config.toml
image_size = 40
horizontal_flip = false
text_encoder_norm_position = "pre"
text_encoder_head_dim = 64
orthogonalizer = "polar_express"
Rows from block 3 of the text encoder of a small contrastive image-text model, named by matrix and row number. Rows with one number belong to one neuron. Each number is 500 + 50 x the weight over its row's rms, rounded and kept within 0 to 999. All counts start at 0. Numbers have three digits each.
After each neuron's rows are labels from the 100 texts, of 14976, where the neuron reaches its highest value: "fires on" is the input token at the peak. Only what is clearly more common there than usual is listed. The data: cartoon faces. In brackets: how many of the 100, against the usual share in percent.
# fc1: MLP up (text_encoder.blocks.3.mlp.fc1.weight, 768x384), inputs 96-191
# fc2: MLP down (text_encoder.blocks.3.mlp.fc2.weight, 384x768, transposed), outputs 96-191

fc1.147:530436523428500551490485613508588414483567465474520437491496425584510535481476575561541519526472469496445410560607509609509553494479466429531506451586559469586441449437467396496550506480533551554589517408446458527532508588479554527469497440433490463486543456496489429470603540521454454582
fc2.147:417485511496462442566443504513455465513537528528367450472519541496455462489494464484413501419543606516537444528420526552469429577488622564510535505418510441497495562518590549599501549511463473482480495499532453539525546559394470441519478502491420509509531547434469525525430501552616483527
fires on: "yellow" (100 vs 0.5)

fc1.695:458463460510465555465508430416592492500526551457481462404500520529464540504545494471482508444486487575448455520468445419476518490491491431449493512486481578462475542505543530523535484538460597506556466396480502583616509464518594483499584488513520526418513512557567437478442414570521530428
fc2.695:504478466517531497491463567481481511405513465442561484514450500458464569581447419486456634513548526530373475437441509606406590524463533536467518512457460495434439484488525481520478506509494538464422534537471556460423420545457387504448439518523491531553450514443570452508567394456536521539
fires on: "black" (100 vs 0.5)

fc1.99:458559500452557487588471564417590540557537554579467541458556497542490500555533496539519591593487558580480499442511545602483440443444448452485492438519540544505569483507604538508532564393519513551414518510549548464502592537471550597494471491526515553469517442574559446519554472546444504442
fc2.99:602458536417492381533433513530486525435462423550552583515481434511512500561499492569507495444512508516538523539471459512546577542523609510507537524469544482543510478564517516448531503344463518521536515643533536484533523494390501483506502557561503446468502515499477426501540474452480519513
fires on: "long" (74 vs 1.2); "short" (11 vs 1.2)

fc1.736:481556468519502529414439442453506530435537473515508527511501457478562496466503485454464494545497493459509451514533473504516476447549515416529439614474538502476536513466508521524421497413519528487489513429556480499494613489568476554540546494424474510381477473424512506531472500491631438497
fc2.736:500398547448529456530551509532563458529492540429521442435461463534425519516545505508475479458430420478530551533490468475463550562440410644469597493467447566578507480471505472487570463570468501583540415510420567511559403478480564421556435490524524552514519503545471554512584592459528519476
fires on: "orange" (98 vs 1.8)

fc1.56:537509517513428470493503450476452550507478468518489485452564559474497587557494506509512546446587478506462431496437547543402495434441541549510520464470594495574560522554483517505516517531521499591548622532516537517477553456624454515595463461498507524472471494596493459530466416512536434508
fc2.56:508400556411437486545574548501505425448478579554497518524425476464467510506556514545467552622420483515432545579572439481512521553523508440469563501433472584457518509510514491465530592438490487453562427501564431502490402578482527496491521573530424518502454452398538576535474572486434458546
fires on: "and" (35 vs 4.6); "face" (30 vs 8.7)

fc1.243:452503499521573464534585499569580522507373494473415514482410513573494562439493559560541534613468510491426534368550497519522447509464437434511602518566508539499494412489554566530458483581455505548390473540536567595476561381556459505497579514529497481500441529510515511515561500578482444497
fc2.243:513529485483404444447515540564454484455448451493566520576499472434495484501498500468434497500427433538482488452494481440409531488503530541512567462394493468569440550530555465477538434540438492552608528475569558367536453489436490431549436551425490484395460456456499480564471604458451507593
fires on: "grey" (100 vs 1.8)

fc1.755:452488508414547529561453441556501517490513446532473501486461471511476504376541514477466527430484408436529577562551425503501503508453472430502531513440414492442488499559617503512482576554420526581440486504445548561481506482538594529551468524452479506435430442462494589431504441420544479532
fc2.755:527478534609568513432472507519435529463505548465521492486500489513499487574450482433471493589453608482450485486476544540554495578543489547510424466446507458539580447443404534498513446444451560508516427541583544538441491541520471656530418421446566506484505558559409576621412532500410497557
fires on: "teal" (100 vs 1.7)

fc1.161:486461523357589517451504497621507505472508557426581503415540534640509451570441577552431582552446505532507611521545549450583482502489572450418492490484510421589441404396477509534611426462565433545482534548428491423582513441520470575508571491479520471489447499543504478508555445519442462473
fc2.161:481559529484430569441571640544472505472473528462481542470530491567505502564544487462382498482506521492514510448439567433468496494494512481521514585429464556510514506532503449538490438530489431492555507499398461574441429505526448538505481520504460536493484535396643537523493547539477530471
fires on: "white" (44 vs 0.6); "winking" (11 vs 1.1); "sleepy" (10 vs 1.1); "neutral" (8 vs 1.1)

fc1.95:600547458508502529500494550535512462490574438425485507466621381503571523545505559488589566538531517538567463538510481500454448483486530504522557493502475435465455473542540429518444546567504438408435512495434509431529530554519537535574484577488587478461404411429593446507504429552494425468
fc2.95:426439513499568584422483457370536526438436447585501457531332592535453488426456452493430375378481483485447541461466544472462517519524530493513529445520563467503583515496530553458491463570461505527550444507539511534439548410418498511467500475418561459568581515544410534485453519442500463547
fires on: "white" (100 vs 0.6)

fc1.716:501501540504534425546561514515535534449477461501519463452543630444482525437535548502568528489556568466562524473564466544468468553511510555415468466452463462449438522574506504566561488577582404477478553509521507462385513451538461491528566510558473527563537525526552554528555426451520528557
fc2.716:500462499569485548469520469522466516458462554496558510466534426553482429444481508493524549463524491566479532527491555462530534410502507377504531580510497498449535456488443532423469526412416503519561412527585468520492481497416486528465428462469519567478531487532542454509482572574510419485
fires on: "and" (40 vs 4.6); "hair" (12 vs 4.9)

fc1.703:503521491482485555548478589566508423572518506583471524502646594565509408512511539535494439533525494446401561522478490509529519577433429557457390432502494564543424543535353473566591457472468616423480486569489515447476487556524507521470529488541467501501601466442467425517547555556418563495
fc2.703:485503559559457354426521498388495501516487448426508475504430427551544494476589600464480495485455476491503402511489520474495512496471540561515529508477615510443514528639497586395469359526505495574490452502513477527529443440472475474561492453479567475589507524508485470591529521465541443523
fires on: "teal" (100 vs 1.7)

fc1.105:487484538471565430518525534457565494464530475519540496436501460558540512486424454577370563579464534502454481537527501458581489586489512545489496612489600501574490466462477549495490503450509582523505513413509524533491571550524501484514466498426511455453402492501519484630515480537644445563
fc2.105:572517452519432503536481478550457547541530559538450475496466473465383502450645522501645472394439433534613552566469448530501452428582485521453545449438427530532552565534469509464450592564440491440595478519527484442501432496516568549508466491504520516514546511513478540374452474454405579505
fires on: "orange" (78 vs 1.8); "teal" (22 vs 1.7)

fc1.432:521523469518506454475496393575478443484497467545467483459430616496551505521409493519541439362593453535543532613509429439543392497438503502568499383508467496555492521568418488507447543540595452573539508529543563578556584517530547474492498411447430508516513519537501498521500487531502450547
fc2.432:524487476547523515530463489518488486565404475479534481467483565584481474560542512445545389459656482525535562555523519514532313491490533548407474509460444590470481444441542450526454484508587441445548486526541523495531420486474522511535511465539525473502504549432508483519429463540393451558
fires on: "long" (85 vs 1.2); "surprised" (11 vs 1.1)

fc1.377:534544480604508586450458429459464478443517545461523487447501438497538446509546460530501375473589530548639492458510479494532584555479496413550439560459469455451413488511498421493570431566490510489561534491489531586453460469464528524414481500475581519510519559528461578556502538516471453390
fc2.377:529582540423567479441591527439432557458484497527464551496475536478418590558491501476579589541489510410434491515511565444519437576371484553550529431536525478529413534459454438497448512476497595527454536568515483438531467601484455476596524464532469511534553524380553422461535510452537517507
fires on: "a" (88 vs 14.2); "surprised" (7 vs 1.1)

fc1.721:510488558500570479538546498479556524458550482558402513499512503503497548442455479510493399462450576508473471564449433524505451542461495555479481479491471515590467513502513480441471529494505457511425479416501526582520556537562579434494526517533584535469539493483551480538482602562482548535
fc2.721:435528516460482527491523451548471435468503519532523464571448501560501543542588582432475557505383418474482429524524568472517467460552520525587569574599490589518514455581422535576500568519552525498445508557573595413527543458453429477555503511441448513458503511436554434368506451432432458495
fires on: "white" (88 vs 0.6)

fc1.419:538439491468486477552416382554534532490502494515446489492555493524567497518573450515475431470500595501514574506551487506535465418538516387535441555369435490575523519503527512553425534471507517535512507547575537455464652538573533566470531496522594486432511538459441627478507511455503438472
fc2.419:536555500485562531422471554423435521460588592412551459541546478530526523497465550406490574460394504524472464499581537556448521471502460571439543602546524551447515577543455530438493420441525463477544537426511471565457410473490431441581539451467422528509491459514502533464510479482498492486
fires on: "and" (38 vs 4.6); "," (18 vs 1.3); "surprised" (14 vs 1.1)

fc1.289:467430391568466450476446663571447464565686579466465476567551510583553410511440522441494494471578559557587627421492568476501413589532515608572488529466496487466516573497512613411486445514498534525452512586487552467605514516522451408463393429619526521520527573515518522554602471508431446435
fc2.289:543513487507535455505464443449609506486421366560438420542436494441548550434524457500421537577471468506473455546453431520510604484461514372435528527560552512529522504538497498523473542518447483577518486481480479536412537460528516475549463432444512474501532414402535543416458527462549561588
fires on: "red" (100 vs 0.5)

fc1.431:535420384498467513534452531519509489527512599475562527596534516506526440482461486468432443502543503479586464533532474576503440546572505486513476471555522507469465509544506549456458550525535519408466560542449594486484432538504479466479533504435460507437514518443486577493433534607616508451
fc2.431:443563545486409466565527429525510500421446533504452373409484418513475483499487505477573584465503412552543501443485501532457598473519496428543567609519538512570457422494489500460591382484526544471511515498525482486433446443501461525503465484542556460555453517503586538526433521482474500528
fires on: "a" (35 vs 14.2); "surprised" (34 vs 1.1); "smiling" (7 vs 1.1)

fc1.454:462520463508465541495552579503417423440541405562443549492612490486537523473535469502484444545526388430510573491465433518598600445533570464470461403417549538466419528523519460516586468451508547483494467539484431487420459549546595489432542530452512538517558408539470422477484548451391522476
fc2.454:583542491540588408514527537512447461522480497502502471530564541504612465520519604498464562396531482545488537494512658494588509568450496640533546538529476519415472518458491506522502480520453476523465482551453494572534528433537441477558570484465535453631462446496557476581596419368486506551
fires on: "red" (100 vs 0.5)

fc1.598:473507637446567555537528527494473522545492513504439564474519530505523486421513495523480476564448520436524474553481456515457509467416461443555499531490519488557450516514457483563532583532480556471570490513447515511539510473519499566475502413408448527418518453498510474528476483521552463481
fc2.598:465541434541510448439491420583514543466497526445513446488555478455494500565473513461610569482547461540489528505598488430555464562505547470521503537552486586379555544506583485445456427527521512550464460595551472590461459537547492469537443511537593485585473487521489510514555550459543531575
fires on: "smiling" (22 vs 1.1); "winking" (21 vs 1.1); "angry" (15 vs 1.1)

fc1.230:481499519485515501504590549545397551497490448515459483496436505525492581493503510585493540511494507510488552411416539493574511429523524533497492449505488527475502573492462524418571492556461381618463441578567555471624621476582519508423492426544506587531632497447430469508478563471492432512
fc2.230:539519430527549481566524459470548478468476456488460470613566525471541525408516519485574413590462455430526577544503478460382527553525562504513561478534459563490424464461486577529490546518458474466549491490548498554439396552560447566527512505410515562529384408477457514553434490430539540554
fires on: "grey" (100 vs 1.8)

fc1.438:425523493538455549459466499449399444505458495490499504407435452490488450419502433519500490480494508430641554470449541501505489575444457499520400516406434425445474462502514375521495542526492502470562485519482482553458462482418528480540534544473460526494576465459545616589535453526469466423
fc2.438:590586577483519488414593415517508437532520481547498490460499511479466556517539573524521528497467532483433561505514572532446489590484508523470507501516472496459405476491368503555470477575465512536460569524610493509466431471540414503552552505487492464452593532468524444594519455401476510532
fires on: "surprised" (57 vs 1.1); "winking" (8 vs 1.1); "sleepy" (7 vs 1.1)

fc1.496:573577508580388542422398459526418469478436520532517442498455430509518486452464522492538506435434464461593475511557602512469474467454506490489437538540505440465469468522351438512526447516439519548558497491486540550399479433419527489488469524514624515535516554455481481623509526543388419470
fc2.496:500449494433511474521550494407493436519522462486502475512462510455436627541588514434564437534477534393493487479548509445534477576436477477503442414503461543486406459487540513500425493510504525449458533473477472482519425543555415551602548521502463486546554472426528579537492527386456559581
fires on: "a" (84 vs 14.2); "an" (16 vs 1.2)

fc1.129:444506561503546510487544567453457413529481341532523462495493550497545519480415501477534556567445520507472421491457481534555518425429465491472495406492507487468530464433496443453494522499582482540502480513543480471595489482502513426533503511467496533534560448530506427490522442582425520538
fc2.129:592554430483479356481474428484523563598507608472472557481488476487451552499464505473450437486540544539489539470581503523534439508438566518530530524403504572523467538602533478625363531496469545456520568550587524535499568502526443548488438481514494465549492530535506468495541539455555521517
fires on: "and" (14 vs 4.6); "an" (10 vs 1.2)

fc1.200:590427520534521473461430488518513507528574555431560505529374451485466463505435538500532394443530509492465481438435557487600441468452508584399498405565519515483531484520488491563541473541524439547454555477498519531570409456415440579446467622497538485420506462596467511524492518449559436401
fc2.200:449600459537372506465516480558528448500531373635456516454524512506474530513516510481429390550489518532508482458450529473438485448534481451422472462441540459525553502544510531514582483503548483501528505495423376425493509589532528467549600448476474506399463486476475483562477552552535469570
fires on: "long" (67 vs 1.2); "beard" (33 vs 1.7)

fc1.110:522505533511538534456482441477571499527576535449484435433522478511521578467456479426514403545539512500527423512566466560476552397499554483596580421515548567400510431543579536439421473518541425531503521439489540449491535493502599632530519523542492449427470413540515505528522549485475558524
fc2.110:487427553532467480556566513529488444436529558479497499484539487452449508526490533564487542513456533481506564445452522518508458494515530490441581475568529434632506580463548460426609495491390486484430482468521435476356417529415514470485511529476631493531512515497469520459544548404527418483
fires on: "long" (100 vs 1.2)

fc1.135:464567444517575511495588452528519527548506548620416516539512472439471512491494449559491387471466524528380600491421524478492531405510486383514479517554493519550540565515486536523444561413515507573446496522463511490615591489565546491460542464479449493462519518546480505449509483446460518547
fc2.135:433461566482465557539444535450434536619569483458557489459545536530542467475536531438382456545414539392576475570554432482478472528530525515535427480434531549471496543560452453415509469583519517453585546477477493518445438466438523523478509581440537535486532556487489511504501478533554505510
fires on: "a" (37 vs 14.2); "an" (19 vs 1.2); "laughing" (15 vs 1.1); "smiling" (8 vs 1.1)

fc1.68:505570490538543390498526442595473524502519497561514582414432456568454561442484434586505547397567500506508506474504460457521447454552559459576554440465429543553538508519483526445481506512507472604533539554501515427549572492521436539577524446434450505511548434450442467499492531519446425519
fc2.68:526553507506552456523564519515567491513497492501506506567497510496530521518433530450441485637552486462488541492554425467488474589473558550504515476560392439525415520479475499606579472538476435494403482503528462524534471550455483544476483560566414437601517437527492459536513487484543532509
fires on: "surprised" (67 vs 1.1); "winking" (20 vs 1.1); "sleepy" (13 vs 1.1)

fc1.134:483539554547532476515474519478587481471562412510508488535448517513575438413419483635439452482514507495608534528522476477527490452506443554487539564524529541481588565466516551414535587472588565527486353582528518601502520482469567467472496461470506498500447558504491432449471483467537562513
fc2.134:513476434528459405491434487449487513505499420485444570535466530519463587542486508481566492474550521494468482410596529536409448516425436537508465479489428422462509464452513563537383479454546526450434556543435517444477504532514448525606524610563547457493477376506451478509593533497569419535
fires on: "glasses" (100 vs 1.4)

fc1.459:484513460471488422544489589523543478539525382523531511502536367429429406524444502613368518417479465394437557555530514493507526527531494397519508531524468532554609496539428485496511609553467565482486479580481525458508596547499482416549522513487549509445540444497512492457511551487563463515
fc2.459:635543534503543434520490503452498503542523449391460460430451450509496453361616472419420494395517528423457556449463576549542455456627640505450540542468528485540546606499517561478485505493563483523507465464591521510477488467437535509549421442549563539523468501443402509503478485465527499455
fires on: "white" (100 vs 0.6)

fc1.583:577490523465558496586449448500505442528453463542556549480461435574530453453432503500408377431507415431425590519549499426487518579528457580580547459489533557527596426410406468509485548459452599507522439464529500547515497536515479526465535480362510445538475510528484522537487583525542457526
fc2.583:475548451500386376535564489499416521474556484534406405577439463396464492505493602458632483506484557507578498494548533548571454331499505516514437521448449530453532547467519472457582502417554472447493496464558422467548595488496562500424525492558477475547544509455423499524516459494423486525
fires on: "teal" (86 vs 1.7); "grey" (14 vs 1.8)

fc1.220:459557545487558573528373442552458540458493485538506514389435521582518529465481464498541514508438505488541491562475405506503465470472431568412446537511515462471531467570539516529530550495539471457401438508451489488434492642550493542565547526463511521517500481442552540487474441458448510489
fc2.220:561446458493547541493647488463524442505476549459483564430474473465420483459545571485490459513503614450556525367441549524513461595526549511627535533386500547515512501504508517517510441633585472429513522514488548562562567477540546539453397407521440475486462489510509508463488563459503506509
fires on: "orange" (100 vs 1.8)

fc1.241:542508528482543543515430499543543473526437464514519514517525502525435495505492505569513505594564458380476550508564520502478545540515475512453511444567482541586470490497374519546590517462428513409493514496556568490475550547561545590454528516536450485497615457411484490436558497492467543492
fc2.241:465527564563484359396550462565491544425544419450453468528428457446573469515544564389549473477511529572501440560447457501476562440482566473538471491478517507430457544608481464366490397553516477515485439532553454532535483473462535512513528489516515488458383514589482521531487569521520487558
fires on: "teal" (100 vs 1.7)

fc1.117:498489437511506531493431496475493498530487519388520511490400505495600436494540537541522451463543516474592464435460512529449574496530454516526508533433599409462435445567488494490526516507487481473551490502485561602444393405436479508377523508467503580506496490566470535544458478567524485436
fc2.117:489531516494551529426456491498522531465509427545475518496533509448410530545410509528486540462514481549437522575559515476480404483438595529471483495520418557539553547456524439524509552450531539569379512564568441470580519531536526542608503537522523461466472578483567466582515505422483464554
fires on: "a" (33 vs 14.2); "smiling" (17 vs 1.1); "winking" (14 vs 1.1); "surprised" (11 vs 1.1)

fc1.174:447503525501524399529422526539500542527569443564442441434468552600477453458440487598442468503595506463441603455531539537534460485518534527560506463512515513420483517448468479589552535447449457461536542465425457456454598517433450495452504470488537540512527503494507503421455544515555579520
fc2.174:553544384547448522463496495567494489505525524439565543545484443543419546463467503414477565560491413506546520500488599523515486498523479495475483590476503463482487420517550487515440398583503607447409496542527474511562399517585435579534577441495478439477535489528477435575569415520487493596
fires on: "glasses" (36 vs 1.4); "curly" (17 vs 1.2); "bun" (9 vs 0.7)

fc1.620:489514479474446544484451461612487523603433408551533591446565486628520504489556509510456513484567417478524501533542508519532482504470441579538465504415514436441417554503407522456369559403501566592465471554406506470472433546524504571552522512379581531558573505467552521587535509430409473511
fc2.620:570440499487440519498443443514468496480549520458519449537587495576480513502579548420447574464504494453538498563465564570606492495619471521525551560503569506504513474515531453446514409527483475389501545485571506543531497485501513503500430505457452561505581535503461579507478492462554551462
fires on: "a" (100 vs 14.2)

fc1.564:569476520538479472442482547426414511466441539470591513510437621431534521585535553465512438521520523522512482455439528495493569442579553530542425488473432564595498521501431487551467438412534501545491543453475551466487374480519462507478511502501566444532575483537445467592559554574448445487
fc2.564:423529459500518541509553504611566484526479537519432425498617466550570473542461484548528578507488528454433472562575493476466446552492509577444527424539550394429441462473508531475522568579525549405570498529532490486526604469502475508529485512582457483497494527490527498417609444490520578509
fires on: "and" (31 vs 4.6); "surprised" (27 vs 1.1); "smiling" (21 vs 1.1); "pointed" (16 vs 0.9)

fc1.523:479466508548489481451543559503442445530523551476506482463517466605538484580469553449531357491610515561469428497529525582372434530515574604515472507453549488544463512538484450448538357535490514516515448587492492556496543423427492464473486483549554502508548564563522499538526500578513481568
fc2.523:414436523455528556522532487524578521539554527516512528358489519492393487476522510510504402508538492524511437533620476519492509534527541453478456504457510512575524513505465470591585545497452478482498542512414537501508590509551642519587544538546436537423575340521439545431468514393435528513
fires on: "yellow" (100 vs 0.5)

fc1.600:556473480505468520477556503475478417464418504503512462551438477372560533600508500451485542586485467456465462571503513491546554491542466523453454533595487493626499466496440527573469460439527510504518531522467464503509406448574430433532537462504547507501640508564423435523499500555495485473
fc2.600:418441506482489514539450552531490516572535565491479488418594501579431510414533520566528406445503535529599552445492485511483429579519548497539512424373464446400492552491538451490527542550473510550511493415488515469528596542464512564451475543549444570521426532385537505494504468442559533584
fires on: "smiling" (36 vs 1.1); "short" (9 vs 1.2)

fc1.394:498623527492507485441505433577533517547564524535523607422482491438395457404470499524559560466440564572509392520411465579656428472476514507399528510506506580487495482564594493483527507426548513514409474486507512525518659514532548439522526588472544526457526495475509549448399503496481610506
fc2.394:505420434534486542552428503372531494440571432436499465451476470497531533563554394566613483462568449491603413491446399529413578465503539504554516401562533514465475425489438442528528483481528552460528567562503557512444392471462508458509517507463467494550480441511528457544483458495559437392
fires on: "black" (100 vs 0.5)

fc1.302:503466560508397414486432465556505510576622404407506586496644522474468530541482561536565388447498494455514521474490440523473413537516425517519515429530519439563505390504516490488476483502491477463503526526478462431481441596494559503550573503441586630438477477603402485408461521505648510522
fc2.302:452485525624514537494486414481470578478455537574516563587519448504496446456458533465464457589382604555436487483387446490488492382440475475490530584531512548550522616467550498469457473538553567466472513434525421544548499625558453445509477509523426468559457560509561512527490476547381476421
fires on: "glasses" (100 vs 1.4)

fc1.479:461558478480468490528512553547493496550537426555470556525481477540427557436483520583434505439517501496495595498491573519505432565464565546498500562577481452442566550502616462497519479523505506538478483569510559529511555509471547467424501445451401530553461502583488447501529392507621531478
fc2.479:463463494486557499511535530479519455565543530405486421539367521506537531528560437471498482536525570433472503498465508456523519479488443509590472450386448542457478449499433470520520579473522530459557518508486480554510480566512493482534481512537549464434573564513547480523447632581490579450
fires on: "teal" (29 vs 1.7); "blue" (26 vs 1.8); "neutral" (12 vs 1.1); "sad" (10 vs 1.1)

fc1.417:609469545530468472471575475450462532464436582461560528467421591401557489563557509491447488500468491447553437485541504469390539474504519496501499549490401478605475480558440569598450485476475534469505478377499481478494470461593502514546545516539547477486557430579476439570532524544438462494
fc2.417:397505460497489528508454504519517432526455465494377415563627483562501565488491528446551519442506539557508579524432520540589456497525561544489450435462575505455506460433572424412531520526525432554515597594488524513592501472442514421497451518516477463548496603373515563475508519536550487489
fires on: "grey" (97 vs 1.8)

fc1.614:454565507585486555511488507447554514458500535522406452499511504451567555498541504453520479518495422540537404570518534528515569456459565525443408498560536538549506463536544432447537517489524535511611503541430457562428510535482486587457554554449423449481475473520528464468488505535492502555
fc2.614:473502554466498468571402473543462652497612582504513544461578451440490483427516447548558483428531541473560529465547518495605445488466507556561431487459543564506501529517419585529526510496515471487474567537458477507583578507488570503483448438563489431572574480522423537442469471461443456465
fires on: "yellow" (100 vs 0.5)

fc1.409:453475455514472443509545468435459432554527499479499495451512613524460600500527492532482582460546403512523538487483574501433485572514475495494456534457586437483471457564388558537480566553467461505458489515564481490372422412504466438513510498428663530533454554548541553520495436501483527482
fc2.409:559521490526454604444450434451506545434440502487556486540405451440443506538573436526468565421468537507468356451446526417513577448497544468491554469482571487499502498467512490390537509512471516469548511558483486501520437563413479410563531481476471491546501463442580427464470494569498530463
fires on: "black" (100 vs 0.5)

fc1.725:488509526520440486469505528550475500503558415424614499479569514617505484405469560493562555378448493512527575497512503529479431454433542455541565428556488490412561571435600520438435484605517473508491423529584460520420561489497464527534518524460529507461464564457519512438523417483573531568
fc2.725:548543423494435591492519461533559582451504546459405530563468523419465439451484520483406491518465581510493426432584534537504526534529491529493401548533538561442507555516449495399480435475442509426423530475487474533562536482521541473402465532535467550540530458511514463505492563535443519479
fires on: "grey" (100 vs 1.8)

fc1.763:530490539543434521475533521521385557496494511520499534562497486550495424494467581377527411405546573518450502434512431499410435537514546535499475504391499494458508498515539503427530382599538508546552486489482521515536488455421501462493498481530570486589490568697490552492553497574417512508
fc2.763:546430489457524543550567457473548443572535489474505514388473558498400481532482466573604444472539460546585545599558587519525478464524479473436519494479505520522476502514485494549523597469542484459488541481372550547516444540570551583534560547532484532425492460459412521426514487385502539536
fires on: "green" (100 vs 1.8)

fc1.619:459486523564624513546538472469459490479564489442425453416431422523471600475443534474447536465475554517507570530477431467502487446432528504467573525465609511422494497541483505473631550522386385456443547570569523494555515485514564434468476479493443509448528522509513520525427504449475516477
fc2.619:508477393498456531507494496470558507550553541509545486489520506471552462540593459555476465572489499516477536478476607434504491478536492559477375438416524544543451540509606493485379531521625577431472478416526543519510481554509506514566473522573458506556482497539543526376559527522532587528
fires on: "orange" (74 vs 1.8); "beard" (22 vs 1.7)

fc1.729:513499479527493383514490455553504472484487542457483516471485452557485496486525467525485542359550548554545539479481540460499447415487482450543504433460453417527572502509485470456529487512471453549536429560490543515558559535458548514443462427505491575524574464445395491474560520496484420479
fc2.729:518507461491548523514586540486582392497563450568488474523524532461480507544494509510469483652449443468413500568550410538475535591516540508511538514494423466542467471461517533593597491519483440485480509448528456487456420545465512537563434560507438455544523429558521424497437521465535552520
fires on: "surprised" (53 vs 1.1); "winking" (17 vs 1.1)

fc1.490:513534525499488554523475498550455451519433438564490366529496519548482475486501420505489562496529595529527470446461460550467447472529513519431490405489518523510460491583453391443600430559469513523534488516539559512505396493412535563424533454473415461502487549471488525496500462628423499457
fc2.490:554474566468470469495528536486433575580486525468456474475464544512495504431428548534537432386473583490555596523525532476625517477505458406537460514416507520415433470513452566417586529459518450371528538552475486487566481526587491506502613514575573503483511436483516501399517488466503540489
fires on: "grey" (100 vs 1.8)

fc1.676:428494499464491570529432543492485481591555519444415448418420538599524535374496448442471516438517452503527487515472464568480517425465458505446477464636531487410449531487537397463547455466551527519524529565454508447548562540505521514544429466505407568507505429527478444439437453552541529478
fc2.676:470533560530531509451502523513449508452565499555477461445603415530485423514495454479462553490467506489521539484453482458629566450404490492595464514476492527494500458475484517497549535558473489481425512503532504558525547499482609546509470453546459440445496410599483610414427493425512516525
fires on: "yellow" (100 vs 0.5)

fc1.216:559450496502453518529407403505513541438548516505474460562491451497498546497503428546426469375469588496493547481554499545574497354462588343500453476423463512570499564474549441519443551546478554578496498546557486526478611520556506548425500530532493460425467472442459653459503538480485442440
fc2.216:496475537462522569519476540461391471522523539520549501618461544535514472504533568395482481516406425514448494472553539519411533527551403545442565602472541551433509510468435532504540441430509472424479561460510514485465440486492481417608607543419455516526529447540515545470491460457468563475
fires on: "and" (43 vs 4.6); "surprised" (31 vs 1.1)

fc1.636:541539441519510491470516578531506524596478489452530557413553549462599461511523432490509522497457518466490395495553514599424520455550470520460558533540536462523518449513544474517482453507533409507537493376480592475452481512460461471454505538428501478479432488611515494462466582501573507539
fc2.636:503530473504519493516468501572551555408509573468518502406502508557512629520490488486513540578448540454531552608511604444534497549551558610441435586413474492509470517494501577540590539532523547362500497569540523476569551489522525531513433487582507487537593525447572519507537479515402476502
fires on: "long" (100 vs 1.2)

fc1.211:495490548469508504550438488558492557606488460508499590495465497490490513494519537405581471588512500529562472533531388529402540474536484469605537551486492443490450646484512561470459546482460418457457458476591570439536517526470557558515449491521480460536430513419529452461468487427543545585
fc2.211:560438514539487529472541470480536534520553478517555550570635589470541538497477552555458481532544506579519576475532510432450401577320504496419467336511429445451507462537452583532541463537463485572439539470539508580445482516512511543541527578517536495445442478615406493477485468530588569445
fires on: "glasses" (100 vs 1.4)

fc1.298:454448478528566467523492467442413478535520488493434512488389439538481522397482409461588476565479486467530548552479467459563547429524463534461511561448554572519486513568515531582470561418485481546506566449545630493477445441518541483543407489502556493400489525460429536587408578510502492458
fc2.298:347501470484536567454501609455493550495451555424526526594486491478519502546490492553511482643467584498386432451465469511454507465518457555426440467533446562522530489475473468478583458512511581379476495482620505422498471537450375569441483447503495419562505519485544387506499509584399507452
fires on: "green" (100 vs 1.8)

fc1.0:443449476525537565501491502556568573516573534450451482481508489554463461473521462399438517514466576526519509443523515485509557509522452438453578412442524468474489470635491553535508447490491483539460514532504524533521488467534489574448507485484515516505352502555418534489526475542494470423
fc2.0:528516454474476344536531503466418497518460538546491516519488494528617544456493518472538558523592536462494588505534520489499444478515555582518474485424477455458493479506541454433566391487601490445524514544485470469466513501562419429498489537575476487490523569442503546572452554450553488588
fires on: "long" (100 vs 1.2)

fc1.71:482402510515563568473473546499574520552488511575495513471502427569463419398463555573408565490481474449485483532509499520524447464491506434504506528546501427341479574544391416503473559555514562425471499488482466514554498596528522492548518584407425451493482353535528471603585497459619501466
fc2.71:564550499512583435467504437503442497551546459443527428490442435458453563473580508512439564483478549445484559546546607518591440473525553510455510458447468533518582509510504472506530472459524416469490469519542550513430574383512544528523477513582550525534510537419449611334385524485484598487
fires on: "teal" (100 vs 1.7)